Weights of a small image classifier.
Training: 5000 steps, batches of 64, held-out accuracy 98%.
Rows from block 2 of a small image classifier, named by matrix and row number. Rows with one number belong to one neuron. Each number is 128 + 24 x the weight over its row's rms, rounded and kept within 0 to 255. All counts start at 0. Numbers have three digits each.
After each neuron's rows are labels from the 100 images, of 14976, where the neuron reaches its largest size: "top examples" is what is common among them. Only what is clearly more common there than usual is listed. The data: drawn human figures in many poses.
# gate: MLP gate (model.blocks.2.mlp.gate.weight, 1024x512), inputs 342-398
# fc1: MLP up (model.blocks.2.mlp.fc1.weight, 1024x512), inputs 342-398
# fc2: MLP down (model.blocks.2.mlp.fc2.weight, 512x1024, transposed), outputs 342-398

gate.657:101122099118117115127125138089124109163105137138096121161128131107108134101098185156141184129176100135129161091127121143118147131150146089135112103137126166158083152109136
fc1.657:132128107073142114107140120117142130103087135125116133138114162142137096150086154141109183101133140192089158119096139139111123135130134119117136125148132139092087096112139
fc2.657:107163133144141120133073128126126170099148112136105108123134125169129093127055086101125148129097096071138112153103158099125149089089149150137135151141105112143111116169155
top examples: green top

gate.567:113184183108110130160146133130153145083113158122086103153168170137140124141154062107149150128125101146135097122166118111085156088148116150152150122159141061143123092156105
fc1.567:120086109112137136088121145151076118146109119154101106129139126120145103128158129130145123094089121170108138102133160134147137090140177101156103145118130116151121174144122
fc2.567:106153153175189127097100089110122146098123137126140085136143153108160081137083128110100148110109112110099180172093139139106135135147144139087109103160132142118106108124182
top examples: yellow top; yellow trousers

gate.333:118135098183087136146147124139125127136104106092144118122099086115119146118125141140116156154086166110118119157114152166125095124141132132118143152115106094144107119147123
fc1.333:122188129150116067134095149141115134131160151168159154121163098147153185102128173118133115095124128086142120133168091099109150134115105129154113093117168157123141152108161
fc2.333:132112143082148135114169116103144136119155103144086143120161170105120126140135131118174130102165152154116150096157157132141120149142116156137125102147156159133134147119109
top examples: green trousers; green top

gate.40:135141119115145134121138113155121107121135177126136126149128132163071129162131100155121084133084145158109141136117129167137138122115155134094143116117106070160133109103101
fc1.40:197126161073163140108113110106108151103148126138141119083091147139129121133146132128129148152160126072129160139107101121133169123128104106104122100110122139120133157097149
fc2.40:135112136118157118144134128134106114141112112170144125116103110136096057140121090101094146142170142145108135103084148154108128099125172150109101120126095160171157108106166
top examples: pink trousers

gate.478:142138157111132121168103113167124091100137117136143133164143134113113073123153118094129104140145106114125144148151123100179086127150160119147097117126161125110120152127143
fc1.478:106120129137145109111099114125124090144147078126117143073164112141141149127125144160151113136164126065141122101150109202120132078160133135103137107124163158115142160148105
fc2.478:183110086120142143101127143120105114121114107080118104102131109128104145131125109170091099079127133111148140144116094158106147095154111116127124138092113099134136146129160
top examples: grey top; teal top

gate.614:113150144153121140115143093097186106173136119138124160152177125128134117148153171147140149123101145139130140126156111136105099110150141117120136146116138128119127094147140
fc1.614:121149110156092100141132102143116092125130113102147137156098108139105145107147131163123131171169136144086171085117157125092146156171108157105171129142167156107122108112094
fc2.614:136111100142143105148100156147101113129125108126120102074117118144124109136129113101093153141158114135141140171160100131113120118146135123086109103137146112108096116139142
top examples: brown top

gate.164:128177133119151135077134173135120117101142158161135113090149120174047107119102124107115165128096133104085130086115077130121100117134122092135122107176104169152126155103138
fc1.164:127124124111113161147081101091129083140108102126150165115137123085185117156168135135145114126138125113149097150122165128124134133079151102119160161135125097144121139148103
fc2.164:130131144124131152128161134109179116143129147148117100112106128112118111103212152092116138122123175116151153160174124156089090127110127119135134129148147118150158141148170
top examples: teal top

gate.613:103119109088157149146105094169150118143127133124110124117102096123116174120101118134142142162178101183107140135157176116166120131122103147120112113127173101140149124176095
fc1.613:080088106145118084118110146119148157137118117082141096128102106139160143088115116133134139185118115159131073138093126142108101099108109150132155142169185156076209162097121
fc2.613:162130137155095123095114154147116162116157092143148096099130113074152119166102122141147145115148145078093137113073105078179158165143169160101149119158102122110132091172147
top examples: blue top; blue trousers

gate.679:131134122113069144152150132135109110170191146166168141121137104117161165117162114176140119125114147115106148134103174149113144146150150105097134124110118167090142105128140
fc1.679:132118096145112091116124119135108116113141110113153087101131093115112148106127111126145095111135164150122112122147117124121139097168163151093160121147140165152127129152141
fc2.679:132126153112159184075129144103124085140155137113100162114121121119127117123163162117131128137119133149111148134123111134181148079107129143136149096130112107126102109094151
top examples: purple top

gate.98:127070108126137147109144097125108148098126166134115156090123143091141115164110127133121181146140101145086125104136095110140129141101107111094130106146151130149102138104130
fc1.98:108139140134124099140098083147091183134183144123141126126109111151125145131104116089136125184113092161130107095142159093134123132114160144118159167157132136141101137079141
fc2.98:122124123115128105088085148099142096106145143145114151131122089161175106129111111110124171140127068135101109136113163081117064108095136156117100141113103132155121150145156
top examples: teal trousers; teal top

gate.243:155115091125070141118177107131103169095172105146064111167096153111134156160129158145176132123135107129087123146147129132123157091118109157148109121129100100159132138095101
fc1.243:155136118143088125143097116083119107164097121113135142157067120170118114121129118157114097118128130108134159142097083164107129133150135130098098169099161135092147166135160
fc2.243:166135099109102109132142122129116137099137085127129115130094119160152123071102123146129146147120102121119094098154078154133125087152147153091109143162122144134138145113122
top examples: teal trousers; kicking

gate.656:168154139151090152147110135158099150092141143112116126133124110103095124159104100106146129100133123165096148142172149155117132111126138145138108126134135121124099125157122
fc1.656:109174128142130136146168138157157144124110119078142130112128165094129110129118139141130109113144115114162121128095096118156152112109114144115104114139113112139113102149144
fc2.656:145128157126085087125148151136149124089125148134153140131096116132115139123136097135139089138067143162104107166059107161101153116096129135097129125133083127128128107123143
top examples: pink trousers

gate.149:133157149120123158160141133144136106112118120137113108145099112115103111097160121103137136119163122172152131095163123118142074150144138145107104129111120145157170107127151
fc1.149:101084117158192132131110083153146115139118111162108116110111139143183156115096091153131127167090117149110098127094154130120148174134156055099102172131152108167163132126135
fc2.149:120106114130103135139096134086111147083109101150131143156136094074077112139170154137084138109163137142078144128119148096142173082148129108122142137143107132141113110115146
top examples: white top

gate.702:155093169138151125123126098082159116160130155133177145166085126147092154116133147127116121172125094132167100168104123100078145144085137148132112131154078126104188123135183
fc1.702:155143094144154156169104152152127109088112155097119107148129151159119138131113082159160074076148130129149135149139169090102113163087131169127100100138091091115093139125135
fc2.702:091087136140163104113150087112114147092113121110110152086103147141175159091113132133166140108084090182108130140076092127120119107142111129161143114109116120161123141169118
top examples: brown top

gate.308:139092127135115138111139126155097133129084092126107143128120110100101126096096102154113104148109131131105155125115145111104089120115107114169123139159123130147143129091157
fc1.308:129145133118079138152153136113130128111113138166143153117096125098095058096191117154102095105118112102102101113154163150138094144173118090123124148142159134169124091146139
fc2.308:133135121160136110112104156115161131151163144133076153123143141137117171159081122121090072141123105182124113093110093091111137097073131096072105124082116151140117145142073
top examples: orange top

gate.666:091155113116115129093126137120132147087128126096151106139116128103063155101115131108105189099153089127132124088115157156127113122133146110124118130115099161131113154152116
fc1.666:147110136106135114099160130168152130157141172116130128096135128138148112123126136142129117154133147120132166127108054139169161116105123140146124094171168155102171116114130
fc2.666:159134171096119120144140103121140097130162118126138100117149186135090157127141151124229126155111077147138136127152123114172122135118098169110115093100165145099083126070104
top examples: green top

gate.676:123104137124088146084117135087119105128139159109137113137143131130146151115144091098131113124162143112167180115130087073115126134092118100100070122106173153133140116082146
fc1.676:134102094054132127115144100095167106140141085094170151133146130157134147102144138109151064150091138099140122105163112126128111102123101133098134138132112087131107126087094
fc2.676:168119108117137115152144147117163123112133134140131094084100138137142096196119137157113092096096078112132105059121096088145136159154143183169119142122114144147130126094098
top examples: blue top; handstand

gate.67:160100173117135145107115118110093126071100105097105104115172143123142128102133147134148154166167139162152097115122110148118178083088132175085135160126118134111147139105115
fc1.67:132166138119167109108122099125134087081145173173113167105107104156104126173191141155129133130089127145121120115133159175179171147132118119062134153098132102128163101129102
fc2.67:165091120125141117110124123136184079113140135128089112178138099130127114170113107110105133132117081166131134107129110128130116122135141136101149111121097119143132140115136
top examples: blue top; handstand

gate.169:096139183150135157106111157144110151129092165152104151145128140144102153135175094107163093106094129117090134107108158124122134140147106147141093138112112102135106122123098
fc1.169:148123112129144148136095142136109165166108096148152163138107108139148136157139133114100112112160127144144152157132138152095112109097153113099136159098120157166155092125130
fc2.169:132152092100152113108111143177111110135102115105116121150121081125136118151093150128105112119150141104104134108134097153160129130106177119091133136188109152147132102113083
top examples: red trousers; red top

gate.750:114103112098157132104133115084128134105123131105129126121157143127090107116125105114092122156083133111095122130101137125152089152165155111126136145139140116145090130122075
fc1.750:142110177131101119082123151140171111162144101149126092161124140132169100144117143079168133135145150138117082131161088126126141130117127139103114113149155155134166135144136
fc2.750:136148141144119165186116128136106139130130093098116147136154132154098158112145138113124129127123114095181163165165120146136119109138146117137166115125142109122099119101137
top examples: green trousers; blue top

gate.753:108148135095167104099189136096141164117179156146142097130157143132091117157145097092078154131114126088137134132113124108117128116112186142130139114097127135142130143116167
fc1.753:147106128174142135158100062112080132111092115092153096106120153080090146158122165126166088121144162164112096119114122129127114085124105143148149130161124124118095139167131
fc2.753:110091130173102083140172087124144113149141129168139130169126099118150120121153166136104117089163120147114103124126126140097117083110164109142171158131104172148134164145159
top examples: teal top; handstand

gate.437:091145087112099145112153168147114117162125183148140094154107125103087097123147075119134129086109106138101093088087169109121104170139151101106081101084098123175142148131142
fc1.437:123145164106102114127122124132177117136102122108139137107127103102124114152111152127125098170107115138144139173144111163104105152153076122122128160130085169133123159128146
fc2.437:154138119157199108084143137077116094141141127160132160140092163142089144126148073128107107112160150150126151096120124128133158104109137123096094104137111160125125116126089
top examples: pink trousers

gate.520:103128178119128131097122115165118128112189159141119158157137104109091104154112140101144157136158150117165136128092141110132091098141136160134141115141126123130099094171152
fc1.520:141101158133137114114144121124122145162066134175098114164093139153116136154113148127123134101110101128117096152168144114099123156119113135176078126120105122167127113117142
fc2.520:107106157141099135110130094129146164156096117105097165162139150140123138124132178159159125111155066151143146173145128150132111141154123136149118146146137135086171151129122
top examples: white top

gate.692:120162089144119106153127135131088146154094165118179114090127126104130132129131086103142112136171132153139179173107144087106138123136113137118129175135107118177123168138127
fc1.692:076102122142146153101144132144100165166116091127108168181165120139082138142105087136081144120137125117128137125137085100090133113143100112114166106117153112164101128099117
fc2.692:117117097115131164140130094116133165114136155112129142115136160114107139109123132129128137184140126135123114122126102126164108095150141126159144116114113124130117154092128
top examples: purple top; handstand

gate.473:158165171173114141094115137123135103115139104127125134148135115134138161108115155164124150137112122155150107156134126116135090140101098107156134127088121136104122086173111
fc1.473:143149124135112201090142123090152160159153108114124140144129138085152137125133155119128123111119126114089127094134121130084103175120090111108097137094120080178091126115112
fc2.473:127179118162123119116103114105116139123147117097143137116147127125136129150142102093148133164145129131126081091168178085131071124123114104093145127116163086095053159105134
top examples: yellow trousers

gate.501:134110121087126104166077122127144130091102112132083150147146111115152125142137139137118139127134080099129150096163143114159102131099133133169110106143106179114150166115139
fc1.501:128103112093109140123160128122153132146142113122097130159134166100138131092146149121140109144096116133101153096153098145141117140145166135147062093097144152082111171109115
fc2.501:114140130135140133137122120090135169176148109116102150131108133101168148138125137148109130123133119136139157168109105080127114130177135116178171134138133223150070126104142
top examples: red trousers

gate.62:132133132175129093144115134110118137145113121150151160155142148120163130128098140160109109080147102128121108125113179114116161171122075150142133121158139131123170147093086
fc1.62:141183143119116089129159093130140109095101141183122098131152163121139132146118161160146147132130081099138128083130190116087155159145117110184117126156124168118173142089148
fc2.62:124129087133104154130102134120155144136113123144118135113103136094071091122085092118046146172114118093100110153117096132094111134138100129160141131139172134119118130099102
top examples: grey top

gate.113:152121135117091068133157146154121131170172096116151159120162147155126156119157152128156122138124151117134110153130118126130097075124173154149134114139135149122126110138121
fc1.113:104143094158133198116127109099120100138095111134087117116109111134132108120144118107117116111135125141060115115124157151092099156113076115110098101158149134161131147126150
fc2.113:100098098129125088169101131113166135150104121136138110154117126119123141142115131091118093121097113143163161175128187156080116096112122138127115187162155132094129122098131
top examples: grey top

gate.168:133128119155172156126141128132121125131101168137122085125145132094160102181130135141113143119128140124107136128132116116145153139126176145131103118122099137126105162138142
fc1.168:105118161166131119109062154121139119094100124143129117128096099095106102089111132140091087141166125150159137137119149165112093112100103152119149157104094095135114131140155
fc2.168:150115115119104128116161081129136133130092094153109122120126149113118178115189116127151116165163123068145152175159144145103096134110095114140127136182140119157128134169161
top examples: pink top

gate.560:129115132140145145117149112119133161149094126128124102142106111115123143146149129088134106107133108116133179132075142152075131121110148158127162136157137092115115177139123
fc1.560:116100065102102120133136148108108169144125127135131126091085092154186127134150103114152130128156146110136116136108125100122117101133177116105110140120123099152184159129094
fc2.560:079096181146140164151137132140161149125153132103096158117165148150160142124092106121102065130120126177141134085126089096102117125102101090132106157150120155099142106152097
top examples: orange top

gate.311:122127114101125107118090136109173131147096155102151126130097122142146134112143147128125155169115128118101121160146124126143131136105169154153185174148154160104114138118109
fc1.311:100113108131161133119100147133164124127105126113137138125090123128111148104085109102127119171103082096139130091127140147149122161140112166130129109096088106140124109136091
fc2.311:168154128135124135127133114138113097095103159118141119141128115160114134128080097132116148117124102133168144096094140127159152115108078138101105082142131150112137096164132
top examples: teal top

gate.394:113108157113108096120114095117160087149149119133137084097119136140105110111112131103115109159106123097132125126142149164131097073086135143127129138166174097125121137125096
fc1.394:132148148084126164078121124137160117132152132107180095136126137154138103109129152125130064134114097097124182169155160101148104103125075117153127126105120189154148156124109
fc2.394:075104107098116115118112117135146110141088112111124128080087076098137112114098105109204144121144136161146099125158121107143120131096106102139070090133145147141130126166116
top examples: handstand; grey top

gate.379:098133111146133153164119127116129144149140110122124152093131149154127104158172086135125166136140136172114103108148104106127122126125119106178144142144139112114131124107151
fc1.379:139141109200187143104136144130137112171116169102146152109108178159069165150128146116129112079112112110119132137098102156130149112122185111168085170130083088166126103136149
fc2.379:094089135188130122144165110120105137163155125150144154125095154137079118156129120136095088157080154141156128134132100129132118145151116126127153110143121131150151153110123
top examples: green trousers

gate.550:121135097090130134147113124178121108172097112105126079121172152100129132163092104122148125154159146142093129116107126108138154099105121118097097155171111081187116112104089
fc1.550:119096138148100136128137140164141113131085124120127108062117112139081137129105124131130135139181118154146139183160126112108177164140171149127120110095179119133152079130153
fc2.550:100114128115081129124139109142131118118118117128115160101113166107072120123184136139091048120136160143137141103125131108130110155103164116113120146096164099123118139123101
top examples: blue top; teal top

gate.338:079116125134153087133118130129090142115124162130123136130166130105090068146160174142116143096124130165133133118131099143095125127122158139114160107110116135144089149092135
fc1.338:123145123108130129124136131088082132129111106122093107084164106110136087123129124156194114127150133121167090126146138162152165101128097158146130104107135107118115170096165
fc2.338:086113127141150109118051132137092141137164128133120117139131147147131142169078123154152129162099111135125065126131119128148118152145161113137137092106142122119143136133103
top examples: purple top

gate.440:128172104165173138091108123113114161160162127115114154116118127176132109140147110115127101125157133187176136096150155138166130112145129120123125146172157107152086130121119
fc1.440:133124116135135092116110171128101137145142157133134122097120145154140144118137163092156144099137109083145143159113137079150121128164118135152130139139151085139195103112184
fc2.440:150145170093122111153143130127105136135107135156138153145138160067112161121143120114162110113122145144141095118160155090111105110106144167130140154104105133103145133100132
top examples: green trousers

gate.137:101163126113160132122157092091099084072120132144089161096135113140146127087127160149135174104109091132086117114103145129116107119131135112115091140131114171160146097118117
fc1.137:177137116145141143138143104150136119146131144116126118133094137103149153116097187157127131184121145143128127136121094114133147162148146139140169118133109134113124125142099
fc2.137:187124108117105164115164126109158109133116087133112162146093087112134114139172103120167111126140109160129141120111174160150137117166141138129164126162120156146132135139149
top examples: green top; green trousers

gate.718:152115158144123116142163122162126142132116145116143143126154117105111158148116139184146119152153132130129131164116102157139094115097163130144080161190110123125090076104071
fc1.718:137137131117152141132093164129140102107111110124117092137112111117143148116071145099162126128148110127102122127105151108123090126131070139107162122150147117163182133078163
fc2.718:091109122124119134116171112112184084131123160136140135096157138144110135114157093134115166150150142085143159151141121153112121127127121128155171123157155152123121129133157
top examples: green top; green trousers

gate.544:140130133139107150121101157149076146158118117092132113151111169165120180128131126154134138127094136120139080098135120196149126102151139163137117136125141103117127110127118
fc1.544:162130120085164102147127147133104113165144164086116124093155108161119111120136115104117155116151121178130110152085117156152118091167101137130108074069093112135080124090106
fc2.544:129115141142091123117144160116106117140124114133108170155133133165124112115140118131091072146108169136119157141116097106116113115153116115129088164115176114081126140136105
top examples: green top; green trousers

gate.336:125132133150100178128139101154103107149160139108143080079136172136118077164123120154123136159181103131142135130119167126135131137077115100139127104127087107127139087163150
fc1.336:125113154146096152132131129118089104079165133158122092117137131162146140093132149155131091134117153134130095129126146122089134124146116135160133122106109135128132138164122
fc2.336:128169139140182146102151117122134084126167114149156147094128150136128129082088141152116114145147086138134149111096127126093113122081121102113153106117141172154091133098123
top examples: purple top; purple trousers

gate.297:115200103133123104130139134125167072147127128125149096148136168105118113109179134128104114138114136145152113149136114116151140144138119143097164112126156163087132099121140
fc1.297:157156133109099111148143143189083163121194126144139108130147122157105150151107101138119105152133127119121128112109115122110138125118174121142142157141114132167109154144126
fc2.297:109111115131170127109121114147129128174130086109108180088131119130129174099113150133135086150175136102147169158131136140137086157091154158102098144138098126157127095108140
top examples: purple top; purple trousers

gate.708:134147154146113160161162140148159074158139140163142135111162138126118132121154125158097156079158111090187088140124104111156126123139191099087137119088096148088170126092145
fc1.708:085125079123120139112093167091125139099095146139116127132098110112143133118121144118169121120099110159116108138110143124103112117108098147143121134171132130140075117143104
fc2.708:126052116133165105153130126098115129139145131172116085143166163140143134133161128152133145140170140126094122150137148181112113156103169131096150141118099159142173148128139
top examples: grey top

gate.621:149116112140089136125100169124146113111114140110149151157117089123149181135138122142149134131110123084098095117158132109102077144127113143134082125091137090144103143108121
fc1.621:108105160130131174192142133137118112144114104136094135115115145104108105116126062113138118123136098135105108144109170127139136123199098090108102116100120140108174096162110
fc2.621:114071167156097112117105124148141117129154135143155113141159118118104142121151082091125152106087130113154133142159118101129133133158094112159146156099107134118077108101129
top examples: red trousers; red top

gate.218:120129175120142059131139146143104142173118152152156131141145113163093123107111149109101093063095122160143119112109122101160118137129148102180123163102152193131106116132141
fc1.218:156107094100109152117140155107094152165148120147149119144136133142139114156148125132151141101161112130096105119094129164102131085152114072157129136115133162100133095128117
fc2.218:149133130128212173121116129118131125118122130088143137139149161104148149129107139140116128158111114140122100094141111118122115130156129111159120113138173095101137113133130
top examples: white top

gate.351:114125118092129096097120111119098114159187134128126115128107125121134109143101123073145081122130137141147122117112110131136127109138107159155192119136114129144144131065156
fc1.351:116120133153173125127120092113137108147144112094168111100184159149139126124170152161130146151151142178169127113145120083128125091099139131166119134130095088135084140135116
fc2.351:111145133113109102156179116142099142108073167158139153149118144129110081141135124091112138147124132125133132131115134114102128148103106149095149106112118118135141141114092
top examples: handstand; red top

gate.385:126114136137092154110145148163153141153142143154108141149131154191119121146141137150098114120121106111108158142166104159121131129115137113111128124162168161107157128086117
fc1.385:140159107126134126109093130094094109150115132109150134133109101120108140138087147074145155082091130121123131173091144118138097106140096177133117107165117180133157082132155
fc2.385:137112083132121114128152107091155116130088090086128145088158140119106102150108125129098113153147176097083151123117135170147129157124123116139092124153106096152160106136120
top examples: pink top

gate.19:110141176169109120126114124107143111127102083096127110163121126119120112099110098105115140165104102173163143095130117119101144118155133140095170120128132147152135156095140
fc1.19:139099141143146178132159162074133121140124126141106106101103107136102173127137111124127111115148164135099127128125102127124136091090128120097101100152121109118101154137128
fc2.19:127132144126173149154159118132073125155123126097123126124146117105149119095121120121114123184111114171166127112115149088167075135156180128122149173130128178152152109166108
top examples: orange top

gate.320:128109158127155081150152102102122131121095156150121147102143142112109147118142125136116119106150154151130115120098134140105147110120168149142134133119122128125161133146136
fc1.320:175146117156114124164104187140158138111121123130110168158103101133111127142117091112131124111152135109123104138117173141109153108126136135126121118134142131115118149136106
fc2.320:103149103111144126156145101112098154127126119131137135137165136154141126136154107108140114091109118133153118166153099103118105112127121103117145127152150161099106134131141
top examples: yellow trousers

gate.709:123117161161139137096116144129111097136137171161129157131129161132104149097171134141151107090118143106095145115119108126115124123132120089133140084111157129120133139142090
fc1.709:104150103159180137139163129129146143130129142112116175147113132099115140110152121133150135071111150109125131120142149141114091175128135126116156111156130152142163115141137
fc2.709:106162141178140108094105129141182166154139138113170152186094157143140164149142116120118110143085093133099153077075109168140147138105080136116140121126137097153158108145103
top examples: teal trousers; handstand

gate.464:156107111179111142151120128145108089125139139110090092108156128134125138092153137080134133101145137101117105129146136158144131150201098121133157164097163106105143122109162
fc1.464:087148169142136126093096129127130179116105162148121179128134140092121082134124158099073128135150146138168098149124159134147106148067140153142121105122142116166097146150102
fc2.464:102093161178132165154124098175141145113135135105139117149155123125129118122131097108120164174172173133110142133154141099145112129125144131168106136106170148123144166104136
top examples: teal trousers; teal top

gate.110:096118139123146126174094109141116103087160120130100105172109108150100130103130117144152126096121154156153116132126126103124120147160141091156177109127145127138130171130132
fc1.110:164132126148116143138105119151140116136144133148115096139166149122137150149132143132129096121131159116192148097099146128142053147124099108118154141130140153171169090103111
fc2.110:111113141122103137143166178158117102103139112150135072125141133154116120110113078118090108095101153199108123120098128110093123146133124119145107113149121139118139182092082
top examples: red trousers

gate.572:149146113125122131143111120141084125116117104117134116166193139100128079103155146162143146118166127137112107147144106141142125138130153168123144120124103147119114139117107
fc1.572:171114139146143126150160102106107110164122107179130114126149087146155115154152153138189133126167164143175101100126148124092168129165142166071130096126108090118133142169113
fc2.572:128127125124133122113145096160110179133126187145169098127163123126124133099130159145099117203131069120125073106167093103171119113135107120173123106136114169120091098162187
top examples: grey top

gate.240:120152139153136114143128131131117131115136100113118122140104157123156087110123148156102170088129138140136176112131128117114163139125131086138144128123123104150146145163125
fc1.240:158115143151126121145149120126137120155115107141113130144143168113130151123141137145121104127123123134149143096136140102119141125145158112130118100135116134138108107146192
fc2.240:179162166145138114134120149128140183110133156129105136095151163164119140093101096119119139129133153159088093157104162124118142151144183104112072110111148114128149114164129
top examples: grey top

gate.290:122077098165147153172086143109109163115102146108120092153151152099139143127068148108139142104139112148134123149117182101081130129123138102134108098149132116142123140092148
fc1.290:150100173110132145110104172183154183175126094087110103143075125131153180139114080127093136111089125144118150122106119136113146132109141156119137152132153120127082118099149
fc2.290:133120085106162145113076107099103127130153162133103123133150112186132120145125145090161091083128123139132154077181163138129155144145102120070117173110086138137099189123166
top examples: grey top

gate.291:099166087070124149109134107124151149116149134101113126163106138111110100097110160126122114114139131116118117157142161137140173119106144169105112120197103115153085107128112
fc1.291:116133122112142155106155139118123127117128122083146128086169131097142126151137109134126117146168097078126192160111103167166163107094127144078117130160160146098089113094088
fc2.291:128135147142118100141149109155106076156130130162135102135157162146134129152112127137086092111129166113080114088138137105129079125121128113132131090103090132073143128140121
top examples: yellow top

gate.235:147174128145135122125088149107118083090184160143090107063133113145132100146158115156125146140139110101160104125136090131142153142166122163156145085161083172137165135142088
fc1.235:123133125147140123098124172089132095178140114133088133119145130163137124146121124126135119153130163145111155120116164152131087143075114116102081154117170090151117085131155
fc2.235:142117111137088141136114162119127070149155133156113117132136124106125111125184165161122178131122111141175161118139121115114101121164126097114132159135126137117169092148126
top examples: white top; handstand

gate.719:126072115155093126143123102120130118133149110123125132143092127081116108099097115113127147154130088119128134117172112154131121131137144121116136136131171145117204119120145
fc1.719:122199111124119152116159152166159110105141121154122114135149161131151156151145122143102171141100145101149096100121121118138167120087144113121150169116087163131104136112106
fc2.719:140139089135124092102131076088148130148135146109086115165116160125087112111081137111137098099105132109127103169160116164154106140122127152115117105137137098105148180127127
top examples: brown top; handstand

gate.341:118134097140118154179141125127147113140148122131084185115143064127149143154138124100149144146122114161101129116122155155131140097129128169149122123139125146130138140120135
fc1.341:128125170134137134150168145116112093068130148110091117104119122154105163153165140092112079109134125072090118106119136136147124157090139134070098134159116096065110162102096
fc2.341:059112134152126116127087122162116148146134171163130115134129157109143155142128120167124133108122156191109112165164115153089096108115126102135120134172126127108112091130128
top examples: green top

gate.244:133164101148142135115129125139149116105112130119119089159161123136134128120158134109162132169104096128131155124133144165139118104115102111143135155119106150121136151156121
fc1.244:148151106089158142143148137115148161120190166154115141098088167149118110125137102137139119137135137071101110130156093154121184131166119120118081134181125158112117157131112
fc2.244:127154117156112128140138082113116119159150139119127192141152121121101154118096121111170156129113102118113078112158154131155132142145106146129196065081144088144112175140124
top examples: green top

gate.198:152109084110107123143137135131110120137130184136092116145113133115143172122165093133138106166130138127140140083157141180168138079162135095131119145087104101156103105147156
fc1.198:131155112129089167127149165131114121112146117119129140107124088181163131131130116123137151114145079101093121137194138117146124072122124119137141122124140173147092104141083
fc2.198:132095112083103094133102146102138141181150109116159127135143108127132147145153139118125119093115182101118116193155155153133106151144127141120132125164127113117122107107124
top examples: teal trousers